Rows from block 9 of the encoder, named by matrix and row number. Rows with one number belong to one neuron. Each number is 500 + 50 x the weight over its row's rms, rounded and kept within 0 to 999. All counts start at 0. Numbers have three digits each. After the name is the row's rms in percent of the matrix's.
# gate: MLP gate (encoder.blocks.9.mlp.gate.weight, 768x192), inputs 96-191
# fc1: MLP up (encoder.blocks.9.mlp.fc1.weight, 768x192), inputs 96-191
# fc2: MLP down (encoder.blocks.9.mlp.fc2.weight, 192x768, transposed), outputs 96-191
gate.505 094:402465467441522589593568487457526488542509510490535434517499513490643507510515415561474503512476471527489562544413575472515498428580517587601487532479473493522470482371551576418518524467513568472533463449502634584468589462497536586542445530456457480513489470484503540538517499522451479450
fc1.505 091:463479492478445492536484527451480510491412480562576443475572522480536506518498564514442436463421549507446525496478581507484454442573531565581587520484414442596508457473529604508532490508499519520448552491529472579519611361493538593465542476561492621524539457516442500599495454524453473459
fc2.505 088:531544499497570446444433612573476545499468497539531507512585560596425507490578489418502496516510504425558469524533433570517550534522541445393539520525532491446532567561510466588533520526594479502431540540443511540619471410402472447490407474436517601472485505477528514472535602442560497455
gate.506 098:470490485586417486527510451490472550539453453462489444473504442503441563484575379541506475539494505490541549487514569445496493515481553522498490465483644492517498596425432554476543491407470584406586566480501471471569463431488461463377488428498522511556439537420487493466520519537541389531
fc1.506 092:383479497528473530563482468491550511548507448441492489444489439507438550449554441504541475490480479531505541498471610387514490552474525542497532400443632452537473543465450486532542436501499598415537596445549464462527503428495507434417494485548498488504478488485474496499501552535576371514
fc2.506 086:466518507449469487450435530444539491430509457512453485510448479505542463428359549466558479505514514521428422503450417531564470455495514426479491471510538572501480405586537377551447539522556466596422550507428534522482561572573546489563540553540546487515466393438521489497547485571485495638
gate.507 082:432504535449469523573528575526542464525535557513497583494530520494555531487547538535480386495530570434506510490536500440441452583412547480523583459493527525503442553487495603624485556577449468504433443545522601584484533484569472406491522509411526492531497557557419536486513457459569540483
fc1.507 077:575448478502583573485487431497480468505504523592514603503436521492480566468479380524504515551555439504556507582448484554474560570553550509415413486469496455446555431515480542437493430493482410511453459451473503402515514547486532502582556466479547451528565474479477557487504578508442495492
fc2.507 084:563449540535451566531484584456500417461454508476508517452513518528544533586450485485514533594519509568554555449524520550430466558496507436555411478545494529605432538519475443535462480462562453521455506516431525485611464502479495490556502462448553521527532552454561521514533491575553512526
gate.508 087:576456457471439515473491417455531414447501458571481464469518512485524473513477523462525573501442466525540539459544449483376381522580546518558617503569513559552498527517439458538545403524507502500552501559590469511474497476444464494544475598589469476388440577529547489521442464455527485546
fc1.508 088:425557583492551491542572611502496533529549549393507546523486484551449550483520512554530426575549524454450465487463449538599586446434487455464434491459462500465554511499590552458464565490473460496512517456492503523515434510559518504496562411472539468590529434516486491482556540570489514439
fc2.508 083:410526525481521503585506550492536577522642458484554523553515532474471546480533541588497463535438505479400429488514555474493428409527543459536511415454446431549503549572543592537514521489559470438465514487535465564512511380528538474519464455492548523437581568488550469512451416549464522492
gate.509 145:504488377542538481563406443542444461566532502464545472528489536454605461448499459488446508639565488487494513505533564455459408508478381542516552496533498469550499566469512421483508523408485632400471453454510528463549510471574378515439470501444515531464501506471449422480451528582535554429
fc1.509 142:486555376518482568511436472557481423542523471393547555516544645490598432469510454488426541648572398486511532492507531463469431523559379534488566504522485483555563576506524445503458515437479599424430440484499519492555571494612401459442510516443488532484482519477436446433490488557548505477
fc2.509 104:530416544480366523440530559422510514484496469573463547453532397517430488532483452479533452457473476599540470480463492482541536473547496532454461516497543587504509481471438466539536554579493465523507524579483484455479469494477589548466548537487467475562433532546534551487468421452538480627
gate.510 094:547509515562509468464524514426559530538496469541501469532467527469481568488582441540601481512514471428567423508474577470496418407464575455610522471537528402527394494491521461499513532446454542421506515435565529404441482530517518537511497565579543564532436544474582545564485536567490515519
fc1.510 090:525534451410554489505495526505470480446578507549539477480481583438482474510531485532461538531534486465478454525522509592453502441592455430441499511422465527526520512476508460436519429523519539557470481586469520507560455457619515490470467433412459477578512476459452572538450416502522503515
fc2.510 091:568509517517551464498504579538387478417508520525569548437520461567577489562456576490400561478492578473445556514520411498499510525530502420458487524486492514575572477540453463426449415576529574564521501601426540498610513502522500525526485509484474474498564438495426447481487514473538436486
gate.511 100:622489498524540506509490474432526490531455425499490538551451496377453466460442568483463565475465496479668495495527528500503460402500520519496540606488489582526464507467447450452447586563534521466524410458498437473428418498550586422507471455558485399549494519541489573498442498479457618453
fc1.511 098:344445478471486503499550560493483527468526602485491478445601596575542503542534465469568551503483509534296460486470493489427558529472546535512467377539523407458478493466564529525580402471448511502514550510490552538494651453512423550515533496465489553510441493474494450527557489546553406522
fc2.511 095:538347540527445565399490518354461528507468535528534481451499523484489522478489462445440480529416492475506513464478595437519529392402503588579432526504491558507491512527485573403513479509474460523583425561607463440494532444498436435492498465423528484565520434491451474569538541551510459438
gate.512 069:420457519495536508468398498525514509545408497468517497501496461486513489566498545531515423529506496542423462420549423468484529569536537515466502463556511469546500552520475538496446468640424524481513514495488525503543487447446589512572480521547455455580486492481523500503479511452487563499
fc1.512 066:547509500518464483507505594457448621543468597443459526518474480531544440481432597396501434511460594442532437556517595454494361466476486527501483548549446465395421456493487457500540505465517588407559572486479504411594508510499500558384517523465581528438530532529474494369516519511469432486
fc2.512 070:410497476479528565510361479541430634516478524504538539484410540508472545435546492580523423481468572435487454458457518540535541511552541486501439556506454451470481494493514546550572579447482469408506577504527618555550497430504520468472467415519495523550495486466422461552568522483521607497
gate.513 108:353527517462533558541468458511493448502436574486517576475549477505505571447520473426461612477547454444482455500497493542416482432540468479484551475448419522497529513572522490519554553516600557508457616531467528461527506552423521462473556432562443411485518509512432514389535469568563460582
fc1.513 103:635524466490463428473529533483514550474603421571480433519415523497467443556479540583515406501479548560547565509511513430554500527432551533574449491512558504504435522438466473481477512519427435536554418467530474530477438461561483533529495587483541568530474468466553489591483519470420540434
fc2.513 092:480525387409517494420502467525511453547505423528476517566471454521483565410510544483490496511478556512497580520471523485484525422478468424558554515516459454475492447513536537518538475451602472488391541495556525506448498524489554415505572423570440531457505484547498482478435456615516502570
gate.514 079:544493537512519572487444570480446545518600487522565511447481468522589507499453459450596548494554498475525472512496474389524527502483451540462511474520531461443494478470565330418630516379564567485436540482491443539445564474536540519530617526422447510502499457539436544439535551484512452473
fc1.514 080:495532501549474498472428556462532549482573468503487552406550511540540524492555473560527589525581462532507562535451421427482502530524487564499495508463524465462496468485504452367618539417534514488419551504525420451446548462498510506589590409447480458476467499536533522498559574552500469474
fc2.514 081:586544514507558457466448509485434519546583509532519491410548396571497438484535486580509635503544490486536524533443440448509495512503539528481544500466512477506491554507518507387622600452526458528457515445490472488487513432497464516588495351474506414453554531524427492521608591514545404539
gate.516 110:532504465503464439436522394514529491501446486506392491392509448530531523541506543500504518577349555535501541528416443516550496411418453562556467463564511524557511523538520553564520414570542520476516519581425536495468555524483514532453514549505508449509492470481453563495508474474414520478
fc1.516 098:518524454487451428444492413516552499520467502523401492408535446531487555531536536487518510559390553535509561569457420490559468428401448550539523459574481535551493484587510540588540414590512528520508570608432582491465568493486506505439556489463524468540462486514467561523523498473430509452
fc2.516 105:560497579554577585570507559480458484540483512576580487577491491474488540476531486535508571415601418480510492533531520542468515566554545487457451569395413484424470435447473413491545609489517511554461453407568464480508510471501481452512478513536486513427458471538524483445464523497608454487
gate.517 087:486506529517532502470488465524361561465432574548440471472466515544526489472467422572493515547495563519419478521500470464587527459509487544393366473504507493493563442538412472534504459441501456600463552570473513542549525547466547472615563509435509503448437491538478460468456518551396596492
fc1.517 080:475421527550463494602499540501569577504483486451482408513504562508449412507490534421543498533497505493543411511440514471458567544448485443501572507484424400488409503435533462451472540484493513354487501542454440442592477461563484498546496434546438594480441529459543579512437467482498515566
fc2.517 083:412488464465531523505466460538582530490516474408465548510509500468557453481553443404534509425521470542432602529507481413598502457372588554516506521528523461488500506437506504452531517438405422511453489538466384464491503395543481446456462569590408488522478518536527511498472465543434519429
gate.518 106:479482476497458465567464543487500404449530506549582403516517516450515471476458451565519464531465494484485502605532479621476534558477509430571508568502476483504577504493604404415414518589463607566528503491518496504550584511466456512508553555466497499436458423443470497539492504438518530416
fc1.518 101:456470499525505407541517555549451525471551446436597464528565504467468479531519548506495547474442556413491516477513466531464487526496558502538476472587474490419503473509606421529505442531507483549404551497488498507535514439503492515480545647487461573424531456555525418533516497442463458558
fc2.518 096:519498536495479516596512539503487522458583517504474475597597449576592451484444608511474501566540467483469546535502467447486432547559529437581640447406464546406498421541597415515427485517517548558440531481392443566550545498519523561556533400434525439535502462446516572518468509477476543432
gate.519 086:510502519552453562421521490561479481546439491472386551433537521498474531462453438479534458410607522557515507588516592466526494461568463449558470495532523464528471451517546504443487463484474478544565515423519547514579441546491481573523481459413563499560480500530509435527453477520488496505
fc1.519 090:489443502425489436610433497447507509485562505516594468536431458509575424533535555539543471564421448450571531488487441612485525561521520531458506558613422522454495577538486489530454556493453486518465559443512567531521553466542551490500563519559469551569503491440587511467478551494455491433
fc2.519 084:458444563502507516510472474460477499557558401463587534512483369568565547575427572565507504586449552493490443519519469483537530554467488577595549501578389514471467511564521536455518563517452609540554476436499532551451564383576554533469590494457477517571457510462537563489446478503474477429
gate.520 078:440523530509481534511526604479538459497511461596536467606442410468514457405555592476443491453565512492475465439591453488547453474510537446502488509497604398469563538458543468523519483478525603559536541470475508576429464521511432515494521528488471471548558413456512495400428527519570535575
fc1.520 070:463499493568544578473501498487501480478558457496460490470607508477446509511417423535517495558521514548504576563483515517430576470540489489471437499561367576492555507529575462563563566485399506528486389534510538480618455478518498446490528549566457513389411580476422421577566515555541434452
fc2.520 077:465548479579542525522504472528448540516482505487569490451554547505511607548548454516472455499409511568437468569508468448488559440478407533575506535539407533550518508459509528412505562507519515557515419482564520501592439515562514433581430481536580485529457494427499458572454504478545533473
gate.521 101:562478507504535595576535502485495464498480491491521530527416598498438517487435591486548478494407402585546492498510463477509498522455507438503463536475363594559528483558588526458559528594519464474446495439554450452418513578482448463418510441527491457531526500500448520395524480468516453489
fc1.521 099:587454432584470531531541464487508452477418532454489531516482539458455435527487503520515489510454447546505517572443482517455594580451487519496393541478498596524493489493556640448546447581459504534436597430515543499454605533432423571403514523455514497528535463464535504519577502448476542486
fc2.521 093:466468509540496525417552595483462551520505543496480559412493425476551466534492450494557587474615494457427497435411538525469516471529458531568515580529439465478460540477433529504447530412426544519530468483548427556485417483515553584488425387484479505511488463535492500519493483557528536455
gate.522 084:475515597518531495432455408652505580564609493461452416522472444517495445461462516529487507470562509537537503452481550413563494475523509564516465471539578547450532479546453597511522451419545486446499497578490525545525496526533384417546510452436551490460397495498510556479558571589420458501
fc1.522 084:535455497459612490410485467437520504506511485526465576516456565507536564491443555416494509442463496519479461342461565499531462396492462519608454474529489550546543483439480496404411362521545505523479526512571491444600471533509461501474478513557510585459446537495485482444515490490548445558
fc2.522 087:508467512396520544454458465433493530574505454473448547474499525510521468417432567444484491433510508457526472412473535490516464530555414503608505517452548438496551591534437496490454434400568526503477449481552486577616520561553466484508469518539471428481436586535445448411585568533473514568
gate.523 085:468429540512468568413406465527508471582527463488553444460563500607420514460561566527482536518435464462494512557479646488428481514556500490546564560513472455587517427490539513420503562466454444488521555535477560463435531441486525526518542509489500468468568577558575443509513520594483547485
fc1.523 077:580561447499538439564629450487543527477534525477428533548443511439616509458464409495435492481562575506543528447547406518548501513499505470440427452435552566450469477563492480558465482481490515571489502485544362586540412487528471522480499505554489576547484455486394500483449426451528483455
fc2.523 083:542516428529443438608546524524483611538571486500565498559456439465596536415574561577460407585451568498513452529531509405573476493518494464458430523466487510600484448448514456494525564499462553588506476515564379540522453495483479423452526450475586561571438509507531448533483563486479444489
gate.524 102:414471495465399525495521535552495460560401422459471573443569492478449518505492538569457533547477482531454520447451489463526591476445532571467488512526514470477567560519564561493506542535513433431487526480514509491531504562519569610431484548484548408580531571518551510374481425504566481479
fc1.524 095:547537443508454494402480433513485491489613531511514444554555505390458581517463548534553520428507485469511474497552458562462427552468548386494499467413464460564473405490473567483472547501582471474553571494583495481454515473503486439547466455496383443495516497598440429536460541457458492418
fc2.524 102:553555519506511492558449443435491487494550564586592531586419467570593407492461471445515466399563523523492488621525464501504524522539467406589490504439509520513421426432476430533503460555555588579420560469443454466458503518519530445580518528517436538518511426450432442541553540442435549432
gate.525 098:511538503626446518545494458559529469584436614565453558487551456556496541485522565518514535421505462464542515384506585518502490519455418560471559451562496455547513519549547392502507575420443565492446520488532502486498502512488492474473534440597481485578489570626409530542516524502546442477
fc1.525 095:471439506387482481467515518470496479406564434439557518532446499452557459489435450484480516571509517554469480573452364468482488467540573428511461538424536534492496475478492645491473428609564461482552488511483526541472478499495478481522474593417547505397486420381600546456430478500461572505
fc2.525 091:445536486484442503476536489477593486538467500565568552554570400528500489402550581502461444498407586485550386463480461402454514416535540553515550465520418523468511494514510559517462498466494544416493527502522547517509486456383519565475554497562548448478497512436433596505487485543454598512
gate.526 096:342535501496463491586446579420481479531524551550497505423463586459531465545426538523502518447468470513477492530504476568496577438492484417490462429500477519483567434515411502457581473567528538549450455507589501510503486566529573387501576526507506558557473515409512562474481505460446511501
fc1.526 092:410560508505466454529438523473470483605529545546494507504527555522582479516463536524452512417510466451463523427509483535493563469443446378468525438466491575514564433501389524497557525553495485555442519495523429533470556496486575462499560480508440579538495524429500571561444493444551472578
fc2.526 092:593492508535456520411581420466549559338481474482555510527522513509409484405442516433551566567419497439513549571450467556449531588451554620568505502496655537458522485449597500527372534438452564529573516445498496463586506525493472575505501499517409475507461460537486469459558577491527494478
gate.527 129:523464499496553530491520513494455426436606594521522454550459532602498521477549568538435483531496452540481496522610460469491452468400567494395549503537413451490502536524516497530449542567374510538449475519496494501464540540518468414545449455501488488492504588377488433499529527478609541530
fc1.527 126:531548469521496479491535592508440467453566549459488524489547486529549571428469622581466550460541506490540576476513520413428527560407546496397520494483506452490483453489456533509431509497410539427491559417368444452493512487490538490407460460453499480400476487513493426456514560541512515498
fc2.527 101:470466473542496517457425516485517562496434401449489568523518547429480467501490491456540530449411549514461515496492500553467554499526537447524422543526531561565517451510430519445491448463587516533532463498546519568496519502528414548529591507609522528460450415559534505560443468503408436534
gate.528 091:514470571527534543520512461488491369506483534470508487453487459414466497507502622493431500496513387467536455543495501448539516460463532549536498512520554583525460460522495444544482497463461483466464390508404517448408529468493465534520579463494532512544504532531550549536583472447580512480
fc1.528 090:523487594468533537446528416467523389487450568557516516536457472427506434524488587480436505534534386443498476535523503499609503435512459547502494504561500516516453462492550446560477536559468453527479415477486497516417459440525482535493571491509566486526535512464457598508596477429549499545
fc2.528 081:506512434430443396446476542527460519481488415629531510602486480462473485517479522536431461501489445459463525548477441469468441587480512538519566534485422463500461524469482518535440564488454480607514514546496489456519538484461556464396495628460561541529488507552521492490552586490457432454
gate.529 077:577463572554543383501502512536497462447425488516530463506474530494535664482449494415531547523506468509535450533574442472462441594477514475480446607432481448493467513531470552397494526527477501504523527407472552476376614461480464614571414574477573488490580495433513440520510479535575512422
fc1.529 077:562366519529499362501448440539449538419441509535472382471568473510527495501495468512574534501464460454569473495552522446492414432548405634601487582494564462498433539529561521461452509443497424538496534411530529476427478474497504545579418452543535582498524442525483411549513446469563462473
fc2.529 072:480502487494464538475479518448504502578483557436452425584441591529417543440513573534523500553590447415533483485503474523511497538564593513403472410421492459529536374468540505528546484531501475513514531470486475513484492461498658567533561494442578474475516552556525528462541449453442496496
gate.530 093:575550495561487609467526481404520600402478472452518464536570439465465413511456514487554561427411534506439507458511536491501567515552447464501539588511486511526454534443510554481513545538497426603575458504484483541423549514471587506487532538534504484460550407538503524475410440471460500462
fc1.530 089:588515463554500581478479512505506575437512451451545435514641468550472436513456448504569490435520570554468540489497501465484578468553478442511509576518518488512529502451484526481556538577552424572566435483501485516444568471443586477518491525533511462441580465494467563442448460434445485425
fc2.530 088:566423396563594579470477492400465545447526470469517464455561571596482428554480517513517463369509543455490441517516460526431596488512513547510497505504510535453523499417500532489519483491552404534541478499531521537514594495482506474530420577538519457487483434552450511426414547436524434460
gate.531 122:516513493540506477564503525430484500435336528578442476507512495543497492474510501428454504445517397534593491482525482535523511535482546449534434611494494552486465500565482499512403536480550494501458500459466497388442506493467545409534578489487492508467495478552473442474406390391421414526
fc1.531 161:463513526475490538441511483591492474597598488436524550512487515523464526528490488574542521537509596474380530506443522510533517393572458578477546456476513492506549499431507535507598468557484486458557489544524491587591502525461487624466440494518512471554506522465538573501609589586582597469
fc2.531 161:442510522517530554435530484569509489602564457422553561515501519476491525535432495579562534560508584467403544480441539512508486411553419569456519473439505441498553507453496502512574495578490509470556469519551503569626502540504483631485413479529521470577494491515509555494586546589570585514
gate.532 079:457567518446540554518510434497410512457460529583445484487541516554520505504459391435529530554499427509564487432459506432516472566563464523530475560501466543456521514488480502492472407550508428508426494539471548517582493549476565477499498518448531540510411486491533390565524532460393537506
fc1.532 088:485639527462444498534514383536461463489412583524532553493553482567460471471548566484520512524491482515488552490531521450485509532568428534451493600478462520456463463480490426452411441567491436506425550531539628484603429498427491538546504408508519483428440446583579501564470408506485493445
fc2.532 093:502560559497434481525591524484522477501363539552502536497519450595477457429469482471519568550478492480512484475515543508491522520581483460456486558497505569487413434468502455453426465521501474566430567515574604453550458491458540539499454456490568450446412495594611504494474407543488468554
gate.533 099:522547465553433491473544564554400556546551484477452476481539450465519467429528477511495469512478457500554551414419554535473521476415610583540494525459437466533526438496550536476556552545517528413549475536543450528432463536512574438522544517519497581535491571531559530562592424460428505541
fc1.533 097:447499503441521531506421441470619422474455483497536531473457561508453546554491539508523550494518525451457502619600453481513464524577385400485530448557505544470440526502476465525465477468471469543400550455448510440572578466425420521467484464517494455469458433473492510384472527527554502548
fc2.533 086:580482452521442521495463460474481561469551450423527520502453586464486534582567461431494558511500485472530514568515512376545559510553537420537545496555531505433444518523575476591530422540477466532477412517501432522421543472398595510550477415498580500508503484561489416538440471526481466470
gate.534 093:552464546421430552518436474546473557536528511601435402599475504489522402454479484574429532482442480352568453514425467523468474465544520437485553512499413416550486463487476565517453482516510554534529391499528501514585541513576578492531483505540472538510507439556521569468429503531534530535
fc1.534 137:604441550424453550486433494610441481514518534551491449614502503477528371483447482619437544469435495382488483532442463563454507474553580445457591514511428419521465487441473540487502529507503550480531400498522475491577483464515570491520481546526524533553490425545501585526474506579547470513
fc2.534 142:575472474444470520487437460596449468512530530548486464618488499488554429475477452593442506433428489421505487516382458554516510504541579422456586520529472430522435482439478530463549559540495557501521417451528455515493503473484561499511480547529512508586486467520497591521493530562557479503
gate.535 118:554419448515395510374474534510544493503643471498409517489529680524490552462500478453520541447474466478534447434484528568482490454494547465502435503550549620489480480531497487477467592521558536438515495493559447470408473415518470464391532504402507563543522483438493443550510431485495568493
fc1.535 105:475517474531455474369496569444602579493560520470458459544559568589509524493477566486498494510478445530569433436485439508514475477462494537495492461517471634451490471524555474452542512480557391482521473430520509426389512482498569477484573490464457449513475521385536462520465531430468575446
fc2.535 098:431526528555377526506473575409527494624532416489439554543497548532461532522559526474515487515450454518562466554541590486576444466531413469465476627524552572524542466544425464434510595508482590574531420502428473546532435506534442567427512497476502531477408595437531444510520471432540545543
gate.536 081:491566530563459545540406524532541499465644470417496426567467496441431523452467499528505494568503479535542536500592441505500576544492463508518489474472455549451544523496465536580490499493484480517476434452503586581500420536514520550477509395638453407514538546567553558542501503552484546526
fc1.536 072:492548423505457530519522506488454474553587512444511504567630512534462508546610542529457589527457466567481503480541508530493476457595514510432381497430436468465475492567412544496493482498487565455536474470533468558521475511527624585565518432489479528543537499461519455519399494456436516570
fc2.536 084:596480524572457433503480487568591404468499516391647461493471423552479392439409582476447486576522600481514464446544501535449484545480426496561482510517464518537511456442544453467510579525491549497463559551545531500503555399421436450555527487518536398430559486481547467449494528547539443490
gate.537 145:542507522541503587573448482500491486572599486456443418407459559587461506508500519476553552550484553536495477575512523471554424476526506451305556529497496502552454494533461562533521553459523527510484576468579488521496544475535503527520503524469571430442497487604577590454517649513449482511
fc1.537 136:543446450501518599540483356473514467553561477483494448390438491600577517503462520491549511598492538549461553598551493475552448562536517521332497519489464485561544451480493593519543529471601527470459546465479521580488482454523522499421524549444487440528524471606537572480544538501480447489
fc2.537 110:469476462538516482485547511530504499468435457508511578535501450521537564454525446545495534473448576557434446527560504549569490517526513533550387413499366406456600443526472495473507541409573516617577609606403485518507475478469485545500500468524486426539511483510500527523572530438542555404
gate.538 080:537581585531483625544526537416547500482490562431502505519504511429533583490410485386498493531552408441528482434471553549463515472523505566465538546493445463452512560512532489475488561535463571602442549442524453510483456412413482509600543453587458541540502501537425441494597462479435463505
fc1.538 075:521409403525471462432513494553470484495467456510473460425468452480494523461538509580549418495498521434514456567551450489547578521513515485588443391560554561523460537561490538548547521480574456494565504505502490459496595483514469500379475634434580486452546534565524539381543501602472633514
fc2.538 078:550590515472504446482483688538517451455527520465463498528406540523521550574501441459534479500566456518514383471462521530572594491493491521522475458589464469509621533475466530528475484514478555509452532378504460480424534524508411496536464568604539519541598536448570468430487551517519503462
gate.539 079:480387513525449535488504425557453539545488461486505562548466459505421513513482483496491428560553473469533602547527478453435494443553585491410515515549555519492520498493473519451494548485445558452494549535591554487584473540511409547503428514466480537558462584428483461445417508478520546527
fc1.539 080:537572395425538422529599481497469508490569567558538393485479472504560398509532471464462523441462519548479508557461509457444405542483503461551482534477437505490528529580576519490500514550540516512546556495497499479554501477587512528526421485546575490520523426541545514570577468514598532539
fc2.539 088:612530504437574489517535435552449525515579511543499445551446525460499465504616543498506508522528557541438576516458472447457509505495528524512466486544557505379547599487501515534543554507527575501489572424555559518577455489545533503533418402527508497517457503474501506458511486598525415490
gate.540 105:416589566538483494495441399437517412435440564469516619436533410561549454460565555524537525482481550511525568442541424496448499416537467432413429384467474465523407457513501468479530508499493540481474565449522476493455582505443574550514473501401483514481502515516432564552493452549446565514
fc1.540 116:449536553604526491466485451558381426480478576486501551439496472450522522499588597528560581475471528459567540492606429428465513400593538515524472461487493560468436572569431553463583518471408482445456558379461551488519541491520528560525461444597525497479486524469452569562511457528426464483
fc2.540 124:432533523578537471469493422549399444476444565451523518447517499503516505478568541488565589482487563486564575482548403471519473428574489478533454458456532515478398579537461553474622465468461456455416586402526526529533589467509530515514439446557501514505529481491494491583485440544383476469
gate.541 073:476541480565559496525509489500478523526474506527548478534567551534493474490532520498496467470493534416509560496534482516552564481494582482443613476438584522519508510548493493493466420521631461535468589453398440409481566546525460558429581539533503539566546466579475432437545478531577441549
fc1.541 070:542520475471448485554531497538573457521529508445455466538555509506465560475489439562492521527467386494498474532462499533468491417486558491405480578618499401556531472579536533463517507588517543587527451461475465487376525604462520547449526567456522475513511561517473479386537519484472464499
fc2.541 071:440552614546429457494479497458501563436551464569487593375542418496552525463519575474458512414430524442467420492483460446508537483489567513539563505554669512491548444482542543485526499476415508523529488537534494487523443526478466461478439483441486549370527463540455467449503513482532506449
gate.542 088:485508444513498547540417547391475494501529527528482479478576536516547486536468597460569372472519514454380534441549434541441458513388456499562492545505453542597424528560436503526576520478574586447547463508460496535511519449495534597454527515589489508558535505539521553484486608484486402446
fc1.542 079:534602516378536439457592498592593488443444523437392464542440482480465474543508430602486568529472457484526479555481440423504550469523555520537509377463473501470522486457621459476559497461508445505584509476522499546481529520462507577554495462496480466413537432469561529549536393571546528436
fc2.542 089:516447555520481513548416555393483562475466554439555514397596433556524507503552608463623467519527532457465491482566423579509495448414417479568523489555453471591465559596504540437521512550578517484517515443462467539460502459540508531467470450572494419515545565515485550503529583565531490511
gate.543 075:490506535505466523495503453554493556516483501546455519425434509534515564461537482454463513468490487524481564483485432549556544377561526526413524540491481575627647539451561469589483539469588496503436489500525515471561566365468548541494452565436529528463482526440558533526520381472507451543
fc1.543 075:530450532433447463579553494435523418511497520505456517596550457530473525540577499493546452587459513544497433490431432451546518389476428417425405367485446491493467534468419569520430535449450431474526554502501501534449461566508459498479448525477529502416498549558595449428515566558485539548
fc2.543 079:431460482427309468490540449533487480474525430509603515527531500420582460450401475479492565537473469532501548482539559482495428512490489526408457500541445383448429419411445521517430506488429420508474461442515488573471518444565510429458452521517531466598528460486579440565519457492427546564
gate.544 079:621471489518507493462419462570563525505538416567495470483424479591480520521481494521554450498485457397431501616539499497564447508426523501510469500451465456434414455471509503535405587489489516573569453576499422579526521477524456482526506517493551483651524445491510498559384538494512377543
fc1.544 087:548534477586433497419542469529481485526447464529524469460430487548537555500515472500432487503479539434387546558498530529540461484434570545569573449461489439460477507493479527561348524484461484484549437516549504560477528511528460472533536498549549528616518490429537531557439544556518468548
fc2.544 100:523465479554499530419510455577457487469475490521539482456424525561542478495504460467465514481471555484410539542483525572572434510373524489514579455517431466492446494495481517541416544441487459499569399532542554515436544476551441476497519542590561473588537471442590528578432532515510491540
gate.545 080:509514525574594517510476533402430582502545470468445487576483517557559531464540526553486562524573516488537525522561596562579483597448407463606544544539491495465553483438498411477514525593437554562559462461518444581444459582556517553503569506650546423561482451501459456402489553457491474520
fc1.545 078:535455432476458509459480480552578542457542441447547463472517437512472504529478470606568398468471520586516482532510427478525426477563504528462513492495482467506552548520599532492596541433507450457425501436538540489492505431498475474479467515485516526369540450510515578435513446419540535459
fc2.545 087:502482517484498492576520514437524475472646380437493549510481517598480458482422571496401431578493460442504502530584638516578430474499485509507568484464510486519478447513491584495522482518474370451508454429528502531463494437488541528489511619528571440419530584469495510469504483446566424510
gate.546 091:523509533539560622436433561469497439530575497469472475515588404550535537487550558442454517451539556560523506451494494517449464599508487444652515510569538437568500490590534456390482608483473507489521559541520521582515528490449599484469515453490525558561444508501559530501511515546533513407
fc1.546 086:464467489409432421528552490476516613452412554526526557502446602442470483432485436557512510540488451453526452496461461513555527433491491593367484481458450570437542458447458550550520408539504456492467442487449492440482489536524426514503537540552549428468555485516425520463562424493455486591
fc2.546 079:522559567460414507493504511467476515545426497479496461571451524580571517512484446477489504531608524518525418458514483560500493483535530511459530424601515496480606474410476428431468432412518498584505434523519592604526441483499465548534636520548536455525539439438443502546567508533548487469
gate.547 076:441615532491435501541554492610491544397551497455461467521534490493529499432440589442529494601505556556491515560497520495468495563496518437418512606425493527483439497469524488595537533441558545451490528395395499438466565565551524435552432494486534481533497506433549433465469494413482547504
fc1.547 069:464620594464431532525528474563505552545592549491495440551547550500569525412468567497423486534510504498459530499560583527453504450412594425492449526436483543561450526488541469547557502435524547485479507485506462521529477507636549369528492521512533441453455464506567444453539473413476527533
fc2.547 070:453413520469409534525521507443448447512451566562536531599488489542498541475494462481477537466552509461461532414520427562490529511557581449574500492518484462510456568569481420508439444566518453525467541497478474418439504438499533592541526550571453454448537552575413510450474580514513439569
gate.548 075:574465621553472509540477475479500497411445456441546525439523546466489418423605487483551413486543563543482620496447487473476587521641468547571518488502556532520515575525360589456537468497422510566496620504588520521547473500505518516518471560505555488597423489484457469516521487485472449526
fc1.548 080:450527398504496459472491495480465448590558549531450447624521444490487587542448524488510495556469475513464427462519498533521368476373499507470493522537471527496459484465590441588477484497596634414495433557468481467489559508459446505478585426541482517396568524539600517492458513541536472488
fc2.548 087:421464492492513474501413546443483447549544574464449560547466502490512579569512551495522458456513438580400468542549489558456396531411517558470521495513504582540401483460585400473419489432447575481504425519439458429474537489489529434529561445468500463359557458529602468454445578468552507465
gate.549 082:481459534552481496486536497467567538538525391489559422459462542512512473496509427445505516527511544601446525519527455505587432456546487530477582524522490499504513497495579485485542499439418501518517437528517376391495449478506554447476515556499444476563622543479495443444405565521528506517
fc1.549 143:480403446588428462463470467492518507537515429484511401485544580479452468446495481440490505525494523573544555529492454485505498577550498451523533521444447550481467557532552516557556511465447506543528469511518442380489465501478543505464458480479417484495596474515562447463427557538536576608
fc2.549 146:495407455581442453504472454502529519506496432532504421491539583513482467462503506408499509528462540569520551563483458497503524564524489467496546546453444511496489551517581511559566512507440487548563461519510444412489484500485556462476463477445432519479569471482558488463409557505521597603
gate.550 095:556483504512455501473484482456434469545422443511491479605446522505549586481484461465438547514485434455525404436428475485550442475507560528437505555501468482414448518545593435482543488500470435535531566451497478491454499627482547469530492561543527516616550475536515469571474522526464584487
fc1.550 106:526497533578461494540482491434450482500392443488491467593431558430515533502508419490420558527456426446496402438379476500519456467468562550433437547451450512428448452503555469401502547433458407518540483460524514574443466643448561433470524566511501581571595539533488484514528522530443519480
fc2.550 122:536453543566482529508470460414446489498429414439473507598460565475556502523481418508440490521443440436494430441363460501527466452523533546456444624462452501477434477505577455463557507452476420486519467490509489604459510622483551473485523526483474574604619544527492507551541479524457503525
gate.551 090:550483487522603493520435400488498414451522535497533407483366495486518524475537496472412556531483467374527508529511451516545422467504539606499561413457450515451492491454492464439497428405495492435470520567476538499443437514555496538404527530499507437566449513583561542519548527451425494519
fc1.551 090:515546481510541462536440429502472498464511561459476459471412494453474514472474543504372622518409452393558507551530546559500462462462531595548557463448455528550549504469511548509500399456496455440494493560512560512414466575569508464427602545514504471477415488482511564500598535498383491561
fc2.551 092:388543450530578558497424546573448575438510574585443590501474497468503628573464425527400574525462513570509522487535499503530473492504491508518556538571486543491545564549518464439432499570414535463598403544455515499506454460574483488471550460467507568454508487374411554479528535491477436561